Weights of a small encoder-decoder audio transcriber: waveform 16khz input.
Rows from block 3 of the audio encoder of a small encoder-decoder audio transcriber, named by matrix and row number. Rows with one number within an expert belong to one neuron, the router's apart. Each number is 500 + 25 x the weight over its row's rms, rounded and kept within 0 to 999. All counts start at 0. Numbers have three digits each.
After each expert's rows are labels from the 100 clips, of 14848, where the router gives the expert most weight on average: "top examples" is what is common among them. Only what is clearly more common there than usual is listed. The data: two synthetic voices taking turns or overlapping, over music, noise or silence. In brackets: how many of the 100.
# router: slot weights (encoder.blocks.3.mlp.router.weight, 16x256, trained with AdamW), inputs 128-191
# up: expert up (encoder.blocks.3.mlp.up, 16x128x256), inputs 128-191
# down: expert down (encoder.blocks.3.mlp.down, 16x256x128, transposed), outputs 128-191

# expert 4
router.4:483528495488515520491508519505499516492518517448497517531528492482471525508540462505512448523501526509487495491489507495518466527545485481506480520535502470487491528528552521543484477532465524
up.0:509504471550503516491575550486536504474511482504529467517511494469483512472482499500529493501520488492489482494541498504509470513520509535487491536468546486512482481480535482519515517468532481
down.0:455499514507534486473500555480532507512502473493497501517478493523505450540483548528446513482509429483506490520479510471463446500473501522515504527505488530480509463494478467486500479512520519
up.1:555517511512482493478474530551472484512540527548479447473499491488510520477498457523521472510481491442541486560513507493470520499492487502480451482475509493521490481512510515568488528470466485
down.1:527508497550524528512511529509476528511459534490524510506513515484484498504463560496558506442510494524489505498493490494521505480454520500497523487563525490480515478440475480458484519478540490
up.2:471505492483531515513546525481494480497479519515487525504483537471488484515490524510498495480494506489485534523492452515520518522494485487482532508504507492492476473448470525503523481486462533
down.2:526391486492493531538560488528525525523532504485531477514529466497523553505464481479526502506495500520509474523511512523490492525486509510491516478496524502548508537514511502515497517529548504
up.3:494483492496524469537526478533508491518486513467515507516487456514489484479533504483474546485494528479459489447520491543557504478540476520478513482539503540522539497487518543558492497506501528
down.3:487500483493492558534514488506526528539434504469518482522496510477482521517462507503516470481523504548502516494474448478503482497481505491509506542520524495503493489488494477450532505540482484
up.4:463493475490475491469449506504531502539546527492455472505512516552489501530508523484525493533504511523526481498515498468442548500443539492481467527508498455483518486524516507525489488504470514
down.4:539518494483518530481488522490483539500489533492531480511470488504477501518528521509528540516482517519500564520515474477535485516503483498485497483525508474492550532475465485474510532499532493
up.5:525448496534465522471530512505488527532493523514557521523521513524518517517496586513518505504486493524471484485497466499455521492500446464514510470532494493481527510509500439494520484520514495
down.5:558513489491462485449528497470501458522455472475484466511492522510486529523482492489520507488470486479460510489513551499504500478495480462490485501531498505503481484489492539527461477484511497
up.6:520461508516485485502540504540526497541505503488503490528508524521530542503475494501487493516526503487525487488485520500523540557510501518511484502500530488504493523462489423492482439519493459
down.6:442487482494490470507490461508472524531551505486500539510462499504478497520484497536521510517523485467486511496492532452501481481517506523483497477521471501508488510518460527518469498509490467
up.7:491465450477508525524503528503489500515510471440521554508507502478457487492486496511488527512494475522508536495531475511471439499492510490487532484544505493521504499529481458480490483504519534
down.7:553482501509477499497546504484489531532504498517509439509462528471506504493515444515497484522493543483502482467486494475484506503498517515481510504490504561486519464468469515521505482513501479
top examples: overlap (84); child-like voice (71); deep voice (70); second voice: child-like voice (66)

# expert 10
router.10:520493478520573515511490500469539511531501546519505497510479519468500545473505503541502497499526518531509490447489526519490521461509528497466541481506462488493511470490489466501484485516459509
up.28:465532479528447504498497492512473509516465502511466477481501496518508508512509500506524534500517506517548481501503449469507484467512527557449531495533465546494487493532482521511520519525498494
down.28:502489469474511494488514531545507479510524492491536460484495502469545475528469492520488489506504494524478485507445475520471505514502488526490500509487546525547545468502518525508511456511513483
up.29:510525485515485512478496534488526508495523482491465502506504497462519503523517474514527495525444514491465509529559484517492573525536490526485487492482462512468478460516474523492554483527516456
down.29:476506540496490461490492533501489487500495509504496480479500487497466472459499501498503489528491472492479498472455510482512449486559475509505515501483501496510500530489501524483491552493513466
up.30:491449503507508539495462512504497494465512443486493489492462510496500491518524507461493534493482512507493534506500489519490473488550463494502505512523492482515485483540534541515535530545476454
down.30:509521535479514435474566507503523479507492511478519496568520519484504497500478522499479529487481536489503514542548504507508518510508521509498481518509497547496493484461525491496526468477505482
up.31:498500543524558507516525500497439495523486489537480502529453489492508480483468477514511503495493526461510515529478491512519516526473477487520512523502498485496474539509503501465504512512491501
down.31:495529494485527487468492508474528489469471475470461493514489518517550538524466525508507532535492511505510498491497485503498460510477470493494503460455503531518551497491503488450499480497489536
up.32:487500483495495508500506522533506494489523499483509459470524520460482482538466516473506526488503511433501524502492498497509506459501506488515475500523503471550511505522499568502498494474496496
down.32:547529488446495531517490476479502530507520510515520512550512496495496465483507515511503462492492529514526479497522502529500498493476471480536504481477497506524490493555454465480520491472483506
up.33:491563505499551526464471479496523500529525485512498493471575497471496463485505488525537478466505517470480501569529518495486515474502504507488526518471483486494474494543510509464537543464499496
down.33:502474500529528416481521490526541469453530513478478505459548473485500476520485500517509501544512507467502468527524496488501481534503470490427491476478458500522489477496491520482530465485513518
up.34:475510504499469500494486484504501526533512495525512545489526495503498509548518514520489492512490485489500523470464503526503520479435512476548465494512509506518519529530566502476487480488532506
down.34:502488515490496487450466469481502499530493542546517484530525515479490497553524456526554458499491493511504515514509497485504478456505525502509479494502492487524501494503511549490516478518500514
up.35:458493498493488501472526490529449540492504466458483554508494469497476530477506556490505466472495529480541512536516476507494498470556498495510478551462528534533491494511451509520485503527498525
down.35:514478467487479514472474507528511501535539492531483483525475535523508529540522483544493488469479490494506460506492523495512487498535477474495538476534528517453509492480552467464502456555535473
top examples: text has "usual" (49)

# expert 1
router.1:521507496505498536542493508515485503477530495499469479505514512442462513507524469506507477486466489496494525455516515476477506528530480505499488532487503532456490480498503518505502545501456528
up.0:501496469506491482481486472513464519496541552523501493498515505501540503490486505516456492498481511528477490479535483471508523487502527494481512476433520509457498526498475492463535510534486501
down.0:459502530508534534534490554542482521473492468508516491504531484478490473476528469517509480513490509547520496512496488506446489492521520526492487528508485511553511480514542545474496475493473527
up.1:491458515540535501535555491500475527474473510503525465471538499519466491477507493515515525469493501488511511506442513473524469464534536473520526500512481499452508476507494512490474520510524484
down.1:500520553469497443485493464508509516502522552500532500498517511477495490556504512497546525496482504496544440462472512538506542514569490480528492495457462497513476470497495464504470509493528527
up.2:524498518513497523482481501540508504535493486490517497503492528501484522499496501531519480540527515482538487528488490471500505464456517457492503486517486475516492553523482486518487482534459505
down.2:544510518499514512503499555535522533543488491510497504497480535517469525455466509467480547533496522544498538514514505510507517537495471503489513493509511512484506521442490490538527509518502489
up.3:504526480490526490493518528499464476487528497482507497498538488474503459485500496477517513486495520491500497521533526526501507505489469520481450542484502500496473480475475433484574508511553496
down.3:541482506520495541474487467495495535482478464553537500491496518505523487476491500523494513510534491499475501548487488480495502499481532521486534465481505480486498513451512493499490470524536458
up.4:510477519496475464467490530542541494498511467479530507436471535508491463467509502490492500505518462489461497496514515473507506535526489503473515511520499507533527526508510461486520501514511501
down.4:507440524457520513518466478530496478528493514488504480501513518474482524537566447461471504500514489499528511508466491490482530471514498552488489489453522516486496465506535516504494456484490516
up.5:488492538478508529518468512522514497476518501500440506466501521488491477490480449504518539499470511445507496531482523509471460525495483488541542487467526499460507476490488494490487517490528490
down.5:506496485552503507495467490484479513500494529518498448526502486488529481518444517495492505482461473560511509514510456480535482485509511546490475521480519502523491491521494532480520511507539529
up.6:492536528514480513487456514510482537507517487436523502544543488489513448486513487509503488474533536524503510476524457495501535550484469483518494473441517506469519495520504465473526495481532501
down.6:503537499485543547504499467448512493497451512543514521493475479530455484503500493534499480530489540465493517472506489506497476499491540467522524490543500540531513487506486497463515518518501501
up.7:470495501474515493550510483494470470502525511507490485489530472483522518490471537527509521488525545496542497496534473465487485528522489549515499479482461527480539466501486478507505489488528502
down.7:468497517477521522496509458498516493486500525496512532498476471544476515535551462475508500493516518522477505489513486465483481525492466514497509499498498434528502493531485555513538482473494482
top examples: text has "works" (27)

# expert 15
router.15:520538500501530506474481509504472485438453473517488483502462514467478489478484484485524538498429473507516498453518494501513532529529500512507495479496514498491522486499476479450524504528528474
up.5:501514524501468420522474490545515492436501497488473517481501493477515469487527476490490529515484492510511501513531470493551501476494511508520506484536492518491473489498489466519537471535497488
down.5:485481469504514539516529488464471490483505495476500568519532487544497506550437481503543500470460474471511491539513496470477508502498529507521482513443495538496503524534489520479503517529503530
up.6:466491526460486518509487537438456496508500463521493493455488506469489516496492505507514493463490533484490492501483481504500485490530507445498468518521473490492468472494496499488497505448479477
down.6:529506479516493494519521453526504469503490499484502493538501488560488546521529503503495518494470499516503529466517485516470509533504473513510517521516518488454558484467471509484485526503528470
up.7:456522499506518531490548500457495521537493454518471498499521470495464522490467529517537509473487470536523510485489509497511462516518487514527509506500490529496455478454502492473483491512481494
down.7:540462470479482482499510509494517493486505498500526435478503515520500505490499491474499467498497502550492499483554469491500518455527517510512531468512522521540535481522502451513480522510476485
up.8:483537483473521510481480488523468486507504503500553501518509458517514508519456473510545503483508477461507445518498474467532507468530519536524476562506455498515485524503472556537482477539516527
down.8:521498504549510445464488538506529482473491478447468529428469543543496492504497524471486560517531516507485516490501527490533520493481521474491517512536486466522488502505516485448477507472477481
up.9:450447505492546489536521515512514511504503508485540500450460458515537473497477503526500474526488507480491516500488507467506476582495493532459509522491509519490517480499506523523503579507510522
down.9:544537488440514561505479470507489450532495518462472517497495508515472540491489487483505466483518504517487494483467472539492484463480512436508460517533500532553475527485518566540462468486494517
up.10:493487484529507542511492505479543488488448509533515503520461515495494509464478500491518507458489515520494453509494507458495514441467477470499480469496535510529498529479496513496531535487524490
down.10:509478538530508500519449488518540470506470478525494487484429476494518511531528544450506532500530492521546501514508511494537506497516465484493488455510495503515520455520532525448519460479492530
up.11:561454484499496470482548494532491470475517516468518501525512485493464497493500474449486535489510534507537504500515474535484448508536490492462499511474478513489513504512524465517496518503505492
down.11:502507492512471536517437510514480537523489509481460503502489504491507474538460455499530550516485524509516504496484496472471486499486521528474451477510504479469493509489475523516504429506500496
up.12:471511497484513509500492465473500507509506538468517464445495471486508504510428500522499522471511488479537499497488496526524467497496509442499489489467501522491475499512488481464486509505524482
down.12:493454500499529487491472452549508436475569492520497504543472498532478488485547456500503435509498499528458471522527477509492503486482497514494492498528465531486515539478501461505501487497476501
top examples: thin (high-pass) (66); background: none (60)

# expert 0
router.0:470518526487432529490504501517538495489497477500484524506538498532524501553541505500468485542498522525531528479534473480537494471491464519526475490469540523487510493500495474540552474494492533
up.5:502467488516549516516564533487472521493503509485485469474463469506475493508527540545535474474525500465471493517498499509487501508527494483484469551525487522526481472496489495501530517499521485
down.5:512494521545527489510499505454508477535525490462483495483496507471510507467523501465485505464477496516477492482528526503535534470501532524476519511539514485504515500509524524519485498455457534
up.6:538465509478519544502500536491470487501447514492455494496471500511448520509508527508492531469458550539484486540492476506455511501480521459519504507492502507511508522483465501489469515503515547
down.6:517509514486517538498509459504502492508527544455534515497523528497481500496479480502511460519498454500528502468498511468510476502502463504497481517489507512533504466506492477502551476440466510
up.7:490524495497580431484491491475487484482497516458499507467509515515502499534466510497472497503515433513501480478514524507494488498475510528538536472470542504524502514482496531510447555457478524
down.7:538487535489482505490528490479564524511547508494497511518439499473498551505535488480523473443470497492475527488497498512514505477497532459483483515494486506464509491493477462496544521510493485
up.8:454499523500523541490518528565464504504484498471557492489502481510507472528470544472496518516473515530470509490566507489459502468536490465456508533519480480513508508539485516514502520512524495
down.8:506478465534550483513530508518526500496513519471497526484452494494503530474507513512519534489525469483499486502480492503550501496521484467486496465526499511489527549489507482532505497492543487
up.9:497488513496516493466499506512534499477482479539455502468494487480491539499514493488506538469471497508476485495483497475527500472504503485486473545483487510490449445491486478491500493492493499
down.9:551475479478507484535499468493556511514467520483473461500479489515520502529491536495521501542485513482457502509491475510479527529516570478503513471523491503533531504547500501504477479519524528
up.10:475512496491516487463484464475497517539472495508489529517529502493518493508507532479503457491479483513495495470552518459508457477497467455538511449458517503466506460462494548517496478466502476
down.10:480530522482497543485493497507548508482501533470499541487459451506512496468520503506502506505563512474518515527495474518452509504461539456476522497498505498545542526501518502454471497530474495
up.11:479475504449530445523510500506486461509554514494475514500523509526499536510516493427485489501518489510529511505471558507512507514526501502488458490505505455492516500463522507446457474485457512
down.11:483497523466499557512532455542517536511501503459547463534495489508560489486527486566525507476509515519494502449492547510496516477483530524490477507522528501527502464492500505534476528501465456
up.12:534539521462451503490526468517491547498486531474526472492475479510530474477488516512522497493471490526484518517496486514536527531520468489499473503472525511492449477492512508522524517517448450
down.12:487452499484546512498535481514492493478493478504461514548500497518455509499496505495469509505528492464510465478513501492480531493531500500513531492497545462480507511459525518492520487478500471
top examples: reverberation (77)

# expert 5
router.5:520476501444464505514487485468516480480470445509534518518488467471472571455507528500466507460471513523522472494441457515505486463524480515552457502549488503487507449533466465502484493520532490
up.0:526505494493484563518534511499501495489476511521517481543516557500475471510478525478525544512480483542474475499553473481547496503514526478511504478505501503500505459490465526457535488503474487
down.0:472505507497491495517455499497480491526526483493509489501534508498501559460495476520458486481505491492511479553483518491524484510452478503483483527560517517472504541469498492504537487465493533
up.1:489489530509509557525507491515511467486482500471521476468491488476488522505475500498475479518478529455484496539489460519514517500527474466516536512474509516475485478513504498496511512513461536
down.1:468500487497525454514457513477531518526533489537502498508464503508495571475516507494500523498507519546484520490488518467509492513490509465453471526492497520500485471513501488509499516498480521
up.2:503522516480488524464515505516526484551487522516492479560498466530487485448508504490531485526501515479495508502457467509518531465486469513497467496549513493519452484518563529463472500489524502
down.2:463496489534487471516468468491509541471484496497485529528487516482459459541499561563455498519500523494488450498492500465477492499496500487539501487440495504472504461497499513506524495506519491
up.3:479528500542533534516511512530501496498501440513469486500504505504487504472483482526525489537528540552480542498470541486529538501498464488472508481487468526517460520503496527455494530525520495
down.3:535483510515454517486538468512556502530513501503541519500496511525539501502484541467483450489470460474502481513485460506478515518492521461494485500503526496488481487464494526523505447478468453
up.4:484480506489514506487525507484516544466509500487472478478490472489502511495490484541538514526442488420503507488481476520509485451513475516496516489509501517461505506532512529463488533479485520
down.4:495500507508472485515486500510502486457535514485518505508540527486498498477509503442477439488501529521512475519537531532517527533491524502508509532496530508493536496522487486511460518505509510
up.5:505532518522520503535527503476497521493485499432462501491547477470481514478490521507489483480485501482533480521477495506451535447480488496520488518476499455511540460499492502547513515517447542
down.5:537453532516549524488465498500476507509500464479516509503518482488534493454545477513501488488520529546489517572457473476493495494504535475514458459500527495456492435491488470460506504508479521
up.6:532474503472522518560493469511530488508509493486539524482492481549466496488499477465539482535501515540491514535475470546523512532484464521506500534492501540484511468494503523476486513518500513
down.6:444528516486452479457538513473447486503471469524500529488519544459525513481529546504492552501495544450498476501516533470530505526524476489441537500478482477515471480488509488519506526491529501
up.7:487524493489518475493500494537472501493489516496482493504527476508514552509519534500461503523526509513492483493495503526515489475505497554515508559482465513528515521468499498487556490519532491
down.7:552484519554499504499490476517456466470550485506506480487461520469508481497479517475530465497474473495524505503505498464500506507508503474503476464510519484490515450523484540510472502542498491
top examples: second voice: none (100); muffled (low-pass) (38)

# expert 13
router.13:500475446514478482536551507523538511494527504478518543504475535520524498504508513539485473539530483529503501530551511488498506511551531532531511476542479501492512544482517555499523485523507476
up.5:475500448492473535535481479491491458465526505488473482472525480541496536521483492560475486460545501514518469488560497544534487498484459494528468521477510466490520474488482491522523469498454458
down.5:479510506458505500494488500488502500513494493513488516506513512512462530504509522511480505493489439461497517482501534511508491538506501484501488472497548505494537503508488551507528472492519464
up.6:481459483500548508524507494518534486518476531470510496524525495556494468526475494496505509489534454463551515482514489487480444524479532515462503502488536503513479527495493478487504500519521501
down.6:501541534477470495483519503515535483473491484466567513516513447471481530519517532500492485522464503508491528520480482462476486505445493495550523505562493496531498492493498523484476507516462530
up.7:524445494521482499486476505504447472483527460523525501523501515541520514531476485468485487475528474473491453519467472500541451528557475442484475519478501500522501488514494467476483519523518473
down.7:457521499464509515453508520501488522485479508497478486488482522482470529515525498509526517509480514524500485528548519472518508486470485518508454480460502517509504530490519496524489498524468515
up.8:499546520513449501529456533505537470477476509497466446487505471511523532496482494446503473505506501496467478484466476528467481463463546506487517453517493568504498473519510511493504523511479534
down.8:526498506530517501497538531525499548521515512475496511511472528507497491525481489518477459508497469490518534458500510494475513482481504533486519480486472499507575485520470503457483532533505474
up.9:501513503501536504485501506530521512472510516479485471478480507470494487500499487519468536454458532474514505483544502471524488556503500513477495511499511488500488523493520479499521495482513460
down.9:505474511503517487533511470458469482530532493462507534514501492528489486511560463497495510469514469484486505502492466484498459512483475451523511520500560510466514503535535496493518506481480515
up.10:465492552477506527492478537461521497527471478518482508452486524479506553483537450521511493472478525487482469537488538544491499521463494508523469557506545478481471487488521519532486484464522484
down.10:531461515486520514491546525504485524505488509521518517494493497508517497512507495535500500493456486518525527488488491480513522446501519520499500561459508504498479489492489521506500494500566502
up.11:533500478502519455447503477477534547537526547471467506552532507522543510478551528540523494501526493507484496521485499511508524478504507483516506483493502485498509523485504465484477503470474514
down.11:491470470475532514532511519513519457508483496458503512503459475527479475519492529501485516499542542481483492532512479492510479509501499491477487506525479518483550513540503507519542548536498522
up.12:529519502497498507501456522493509491501545505542457456522514534544521520481462510554500545490544504511508513430462525504544536495493473504510528543505551474453526504530497502502509492499464488
down.12:549481521484459532501485505494488447479476470456538527547504506486512546512523470454472556506498502449562519507495511496478507511495506516506506466481522504532494471514522515528524535485493509
top examples: first voice: deep voice (55); second voice: child-like voice (46)

# expert 3
router.3:558494526498474465463467524540468504463506528496461533516538507516499487531457502501464489524549482479554514502517517519512517498487525509494509499466477479477493533525546533531565519531465522
up.0:494532457462501462532498487537508493468547516507489509504507495529529525500518524489516493503507548501487525514495485519473466503474490515491498526507497557470517514515508493489510497546436477
down.0:536476535494514468459475457470542488491470526493467492512540478530524507482523536500504494485500497522498469499522480459510507475472525502542466519476507483487498530520514481482465482494500460
up.1:497489466472527509501506519529500516493524498536493513513568494449542467431555519491493493527519465473514500500505494513482485533512492508516498478504448515526517513476501487523473510480554497
down.1:502496464490466525453463508505458528511489458533508513494461503494507504503540500516539518475475522533494503574492505466484482502472466481481464517549486480487521477478446501492508483511485484
up.2:522498486496506477504491493485506497496522527524449479508532511500514508510529475521520511523546524466445511459494524496518506534516456531518502535472543530469512496497472498531526537467493477
down.2:486494514500542523483540467483512514521510507525506528471438518489467499513528534500528490528504482560517492515507484525487489437456514497539532545510534521537471503497509501498528470524483494
up.3:540526525512514488481459510468528528496508532503512485533506461540531482490502460535504459448495461456474466505480527545479479482461496506492489446491488459456499483500516539497491492500516508
down.3:490487514537525516519544498511475481500521483531529534531521512462499503525512478550473507434472463485449465471502490473523491489494542486505432506508475489506516485483513524465487496510518455
up.4:479467493499514487502539516481474529504489499510526511481531510511515466529519494494513515464492549494501482490538484475491543456500534476505502475448475527480523513474500477454461492495522472
down.4:534540494509529497503524495496462487477512518544463420511544512516507484516461509521516490494528523460539513497495485490510504489489472525490454514492500474471432508480477501491489497554498488
up.5:445560521498503475440469459528529513486495519533491495485456534461471496497487497514477480502496444504484479520472472520486509540475513523484516500492474499515488523528492520525513419520511507
down.5:434481474487503499497480538469497445485482498471476496476502519513494504504515503535493493440449523543528431507538488496494552482536476472515508503518503471480481469489511483523484557498482475
up.6:502507484526492509530516481527538517471498527517471479483528515470494497552510520482503474468486494502546520476493520510521469505469484509540498495475501511532514474471496509540531481507516479
down.6:535515537509498485483486514495499468469436518505497490461532536522428483494497493508458537532507508532524516511516473555499476473499480484516517509516552494511502475540505560454572533498490533
up.7:477532507521505533527469517548469504515506516539532466513499477490477484511520454531512487509468481506491491487492540500481518520509474479482539500534492521485468509485511459499471504479487493
down.7:490507463509511503479498476531482499530485479536463519469525465443528508535544546500490474481473507480499535516463518444487496451458484490474479510492524503471521477470504557528508536530514505
top examples: reverberation (61)

# expert 7
router.7:484502525480478490472510502530514496533521507510479518453505506520512508527568536471485463553479526444518536498546491482480469494471583495500498485456487510523499537476503537497495505494476548
up.5:469545486493520545503505545494494497517507524492512508517464524525494480486517489521522514525518486548479486500531518536440515499506468500530475489503540492493514544505521471494553492537504516
down.5:464491491506537476550485467498507435513515533441473500519483517475512518486475463498451539535567502512481518497521514497512444509532493494496536529527521483477493520531483530515479475447458502
up.6:460472526510515454499505506522471488463521529526480483502499507490515489490527528494526481528498511462499493514517517492509512530531548480504507499493505512477511542514504507535548509508537551
down.6:475496466493508471489499467500496512504499466476499479495518527500504520501497500488467534497533467501443507501437474483496537448497484536481492512489477505505487458438494508499472493529467501
up.7:489458498476448485517484495487477472513521488563526490512467514511539436529507526502510516562515520534505465513488495498473490511524529526519499512516514449485523472472502492482461479450497501
down.7:501491500451486471556519463461521504491464521479460532515459520481511484457538509493488415466490496516538518472503551536507453488529519494486521516483502494542426468521471483520553526552497485
up.8:485482498514485554528504484495493509460461528507488499479503476501492554503503495531476514524540486488526512504495540494501527504476505519492517451525499508513496484496513502445540445469555516
down.8:513526500534544543470502511497460460557454480451514522521526510503529489549479525483504542527488530501562507488555470468544528518472500514485515485472513470496508549502495454524527538539544468
up.9:485494508535516507483502493500513504535470506494492542467457509512489527492548515469493494550494542496476493482505451536534480475517481500473532504451486515511501520511492469525506464491503528
down.9:506468517468504491517475490500486481535493518541483547496479489478494512518500493461526474421507498501479483498483477553504519507497492504501544489528486514499492476515524535458498519477511539
up.10:510533481464528511453514440531483461522510524494535537490476518514493504523491525484526497497518471499502512478470497499500473473472484518507504475521479587505516516493488520475485480458521480
down.10:547486531519499491525499518540467480509508491488495469471576504498524489521468532490490558479541524486483497495517532493512458454512500465446517524483535498494513513498475472472524510546474523
up.11:529467513490470456441507480488494500524472481479535467511516518511506522542459463488498481498514486525502505507514515508490486467484480467545490478524485508530507432495507502493470505496512461
down.11:474491530492537497476512521503486443510505487525514548464529525483507490511510500471494493510516506495521466524473510494460541480500523467526527513486513488484502449503499487506501512507480452
up.12:495466511533557476504538485493543476498493511498513492464542506460535489511468456456488520506504513456453490512476509544489494488495457485510496491467490497477493496508474502473498500448533514
down.12:563551500487510502449469556530493517462531482452519511518494523521544521493485499477508514478518504537516529486464491534482485483511525541529470449508524504534516548485490508477511485581526449
top examples: text has "shop" (38); text has "shiny" (32)

# expert 12
router.12:468527508529492506540500492491509513486526495512471500522481507475523539485517517509539504552519518485502486462453484504512575495581488505505529509505514493488508496484455479524519502454484512
up.23:492518486466489486475479479483552502492493544489501492475484512485513485512503540511511484501507456543472508486499496482500482496517515504458440507506531559533485477466467484524563479446473450
down.23:466512464507550512541483526500536451516561529511498511517530522504468543515521480493461495520468570502510532502520438487490529545501518474515514495535497451512505508514510501486498493497489490
up.24:504474529465522513474480493484463540518487443510531527457469504480567495507485464497528522509497510464534459503512523518499503484493484464489502502549503476492506495498456483497498522537520470
down.24:517476480502508517483523503457503492492490490519516472501459509531495474491494472501504483505463453525476521535507500546520526514490524518499541456459494446489473478504496530453460497466493444
up.25:490510536495483500495492455507482499469500524510492514487524487490477486494496549528478472467534542501497510503492527484499512461454508481530512461500528526492525532516524499485513488551496512
down.25:545488487512552475476528452467457512553489511534498459526474504505521507500489483473480495474506482549477513510544482524531474508542498525523485473519474539526514471507467524503524463486500514
up.26:494500488522503547521477496503467514522503502516464453499513569536508512501528546510529495544501488514489478534485505465495464483439494486465530463475517518511484532504509493530500503511493493
down.26:486500479509561531505467499526543475475488505524497487483506482535460542534539511494511487519518492560538500467486467500473432488524477525516475482535501527487456473487508487508497479463505477
up.27:452471463521504527461571463501520512451522481430551517506476468439436479488441525526483477537480491493525498516520489475489526448485515536516511510480530540490493505518523445491537509486486482
down.27:533519502498482489451485484449477496529502498516499544471486500519524519514523492516530486528496454501482516504512517499486498538490509471482565527571517522518510496537488505557459512501509536
up.28:476502576529504536523518528514473475498501516520515491507515490522494499474488483516523523483512564458471509528491507455506525494487529486504502484551489498483511532535503515505478503476501513
down.28:514543459550541531474517546479487551474482526481497522523455504494491496526506492474508458487470491522485478461505454528437470472545504506490522476556526487501462485499550453469507517484472471
up.29:483487509514497505503461504463514480504523515513498501483497511508508487514481460510492503506529531515493488469560528494501534515485478496491499509459450531504526454482495490482506558482435514
down.29:516517516478489505465518523520515493473485504491500482470509500494513475497464518478489488495481443517514493451478516486511521499475510567509511507498543459531521498525459471506476505499523532
up.30:455516494467516542510531449511461501541537507485506481543527515483498475505479497486516506464480537483474504528504515508483512493485539502479496543463527485488528502492492481476551492521499510
down.30:556534505518480510451463491491484531492498512507449473523492477493505487522517534500538492571485514506498505519520481502524489518505477484482453490538524501506492506509522515513530508521500503
top examples: reverberation (77)

# expert 6
router.6:497484534517488487482550518539519485463519520489478472470513493521511512473548502521518472493520525509501527490494509490511489500462510501502529515528498466487549479456548554533486494497458552
up.23:491502458481486458498519532448478494430511459546496447484531494534515490522490523511493475479467486475520488491439464502503513513521556484481511495453533503489532461526478495516495507510452506
down.23:507558483474549506509534500478546519464479462486500524531482480510493513526480534483473468491498508457493519501528454440496503519494515483487513516450503505548480555501483441471506501496505514
up.24:541514507499473490494488485500538522550516493528481479519439521500553521475506473452478529503487482495476536474477481481493488479485532499437541518479497477473483466498503520494486516483497495
down.24:497506468539500457463525496499480528534536491500513493493519447533513517512498487496485487528499487504523468524501502547497519497536496514523510495486485554478495473560486485549476512444494524
up.25:501470527518491520499472511501507526500527474492502466482495496499524512506524503508555482510523527523499502476490500511492529497512493519494524523508507481465505507514518475527538496471465519
down.25:514494536503475488477499516486470460502523483461459519501509505507511562495500524521503499470501535488489473480494490474506523563507494523523499513478502478496483520539485499488561545484469503
up.26:503527508471476530506520527468478487515495497469499496480497495459439516464505572482506508506503462552482522527492502497449515504496571511497509542528472504495517510485469493521514479528471514
down.26:520512483529484484541504543506525498531536512495489467487485462481524495523499494529494504506521514483541497548472517509492463492451483504516519528503514535476498522468456448488531538500535541
up.27:494492528491486464533487489480520491507496528517481499541523472496510485548514474493500478534544541521469442553506516513454479505541468466503475498498484506487530514500472507525506515507509510
down.27:462496494494491485501499498492484478461540537520539509469498498501518503512538494513554486512456512514487481511508465490490494466455468504513485480508480448474513491461513473433512484518514496
up.28:451459496478453542511491583501510534488476516520532506485484528521506541502470532526490506502494496491550518508502488474503483499501436524514511456527463524521536541470496448471523488468492499
down.28:504493502458486471491464483474516468505524494482472513553495508495538525462524455513513531513488486469492532477462511506595534525478458465522481538514528523525545524549498484500488496485482526
up.29:517548483476468476482494467521455488437479494455481511476498488530492481517478493513495485518487445502507493466494499523513505476457526519510526528515523507480500516506542491479487460532477507
down.29:458463525478512530494519498521513464495482461554509518494482471497527486503505503530502511495463450503492444485521509499528534466536494461549472469529503497526520510519559468490481527530490476
up.30:485501528528509552477500525473498503505515457461527513545483514495479530510490508515468514526500556490538460462497482456518489495517528524525520462491446488520542505498525492512502483499504505
down.30:474489489457511517490477489516502493490461501510525522513515497459509481536491503474527479531483519521510538483472557519474465509548492464480505485474485502529476488505503527498479469466521458
top examples: overlap (96); reverberation (66)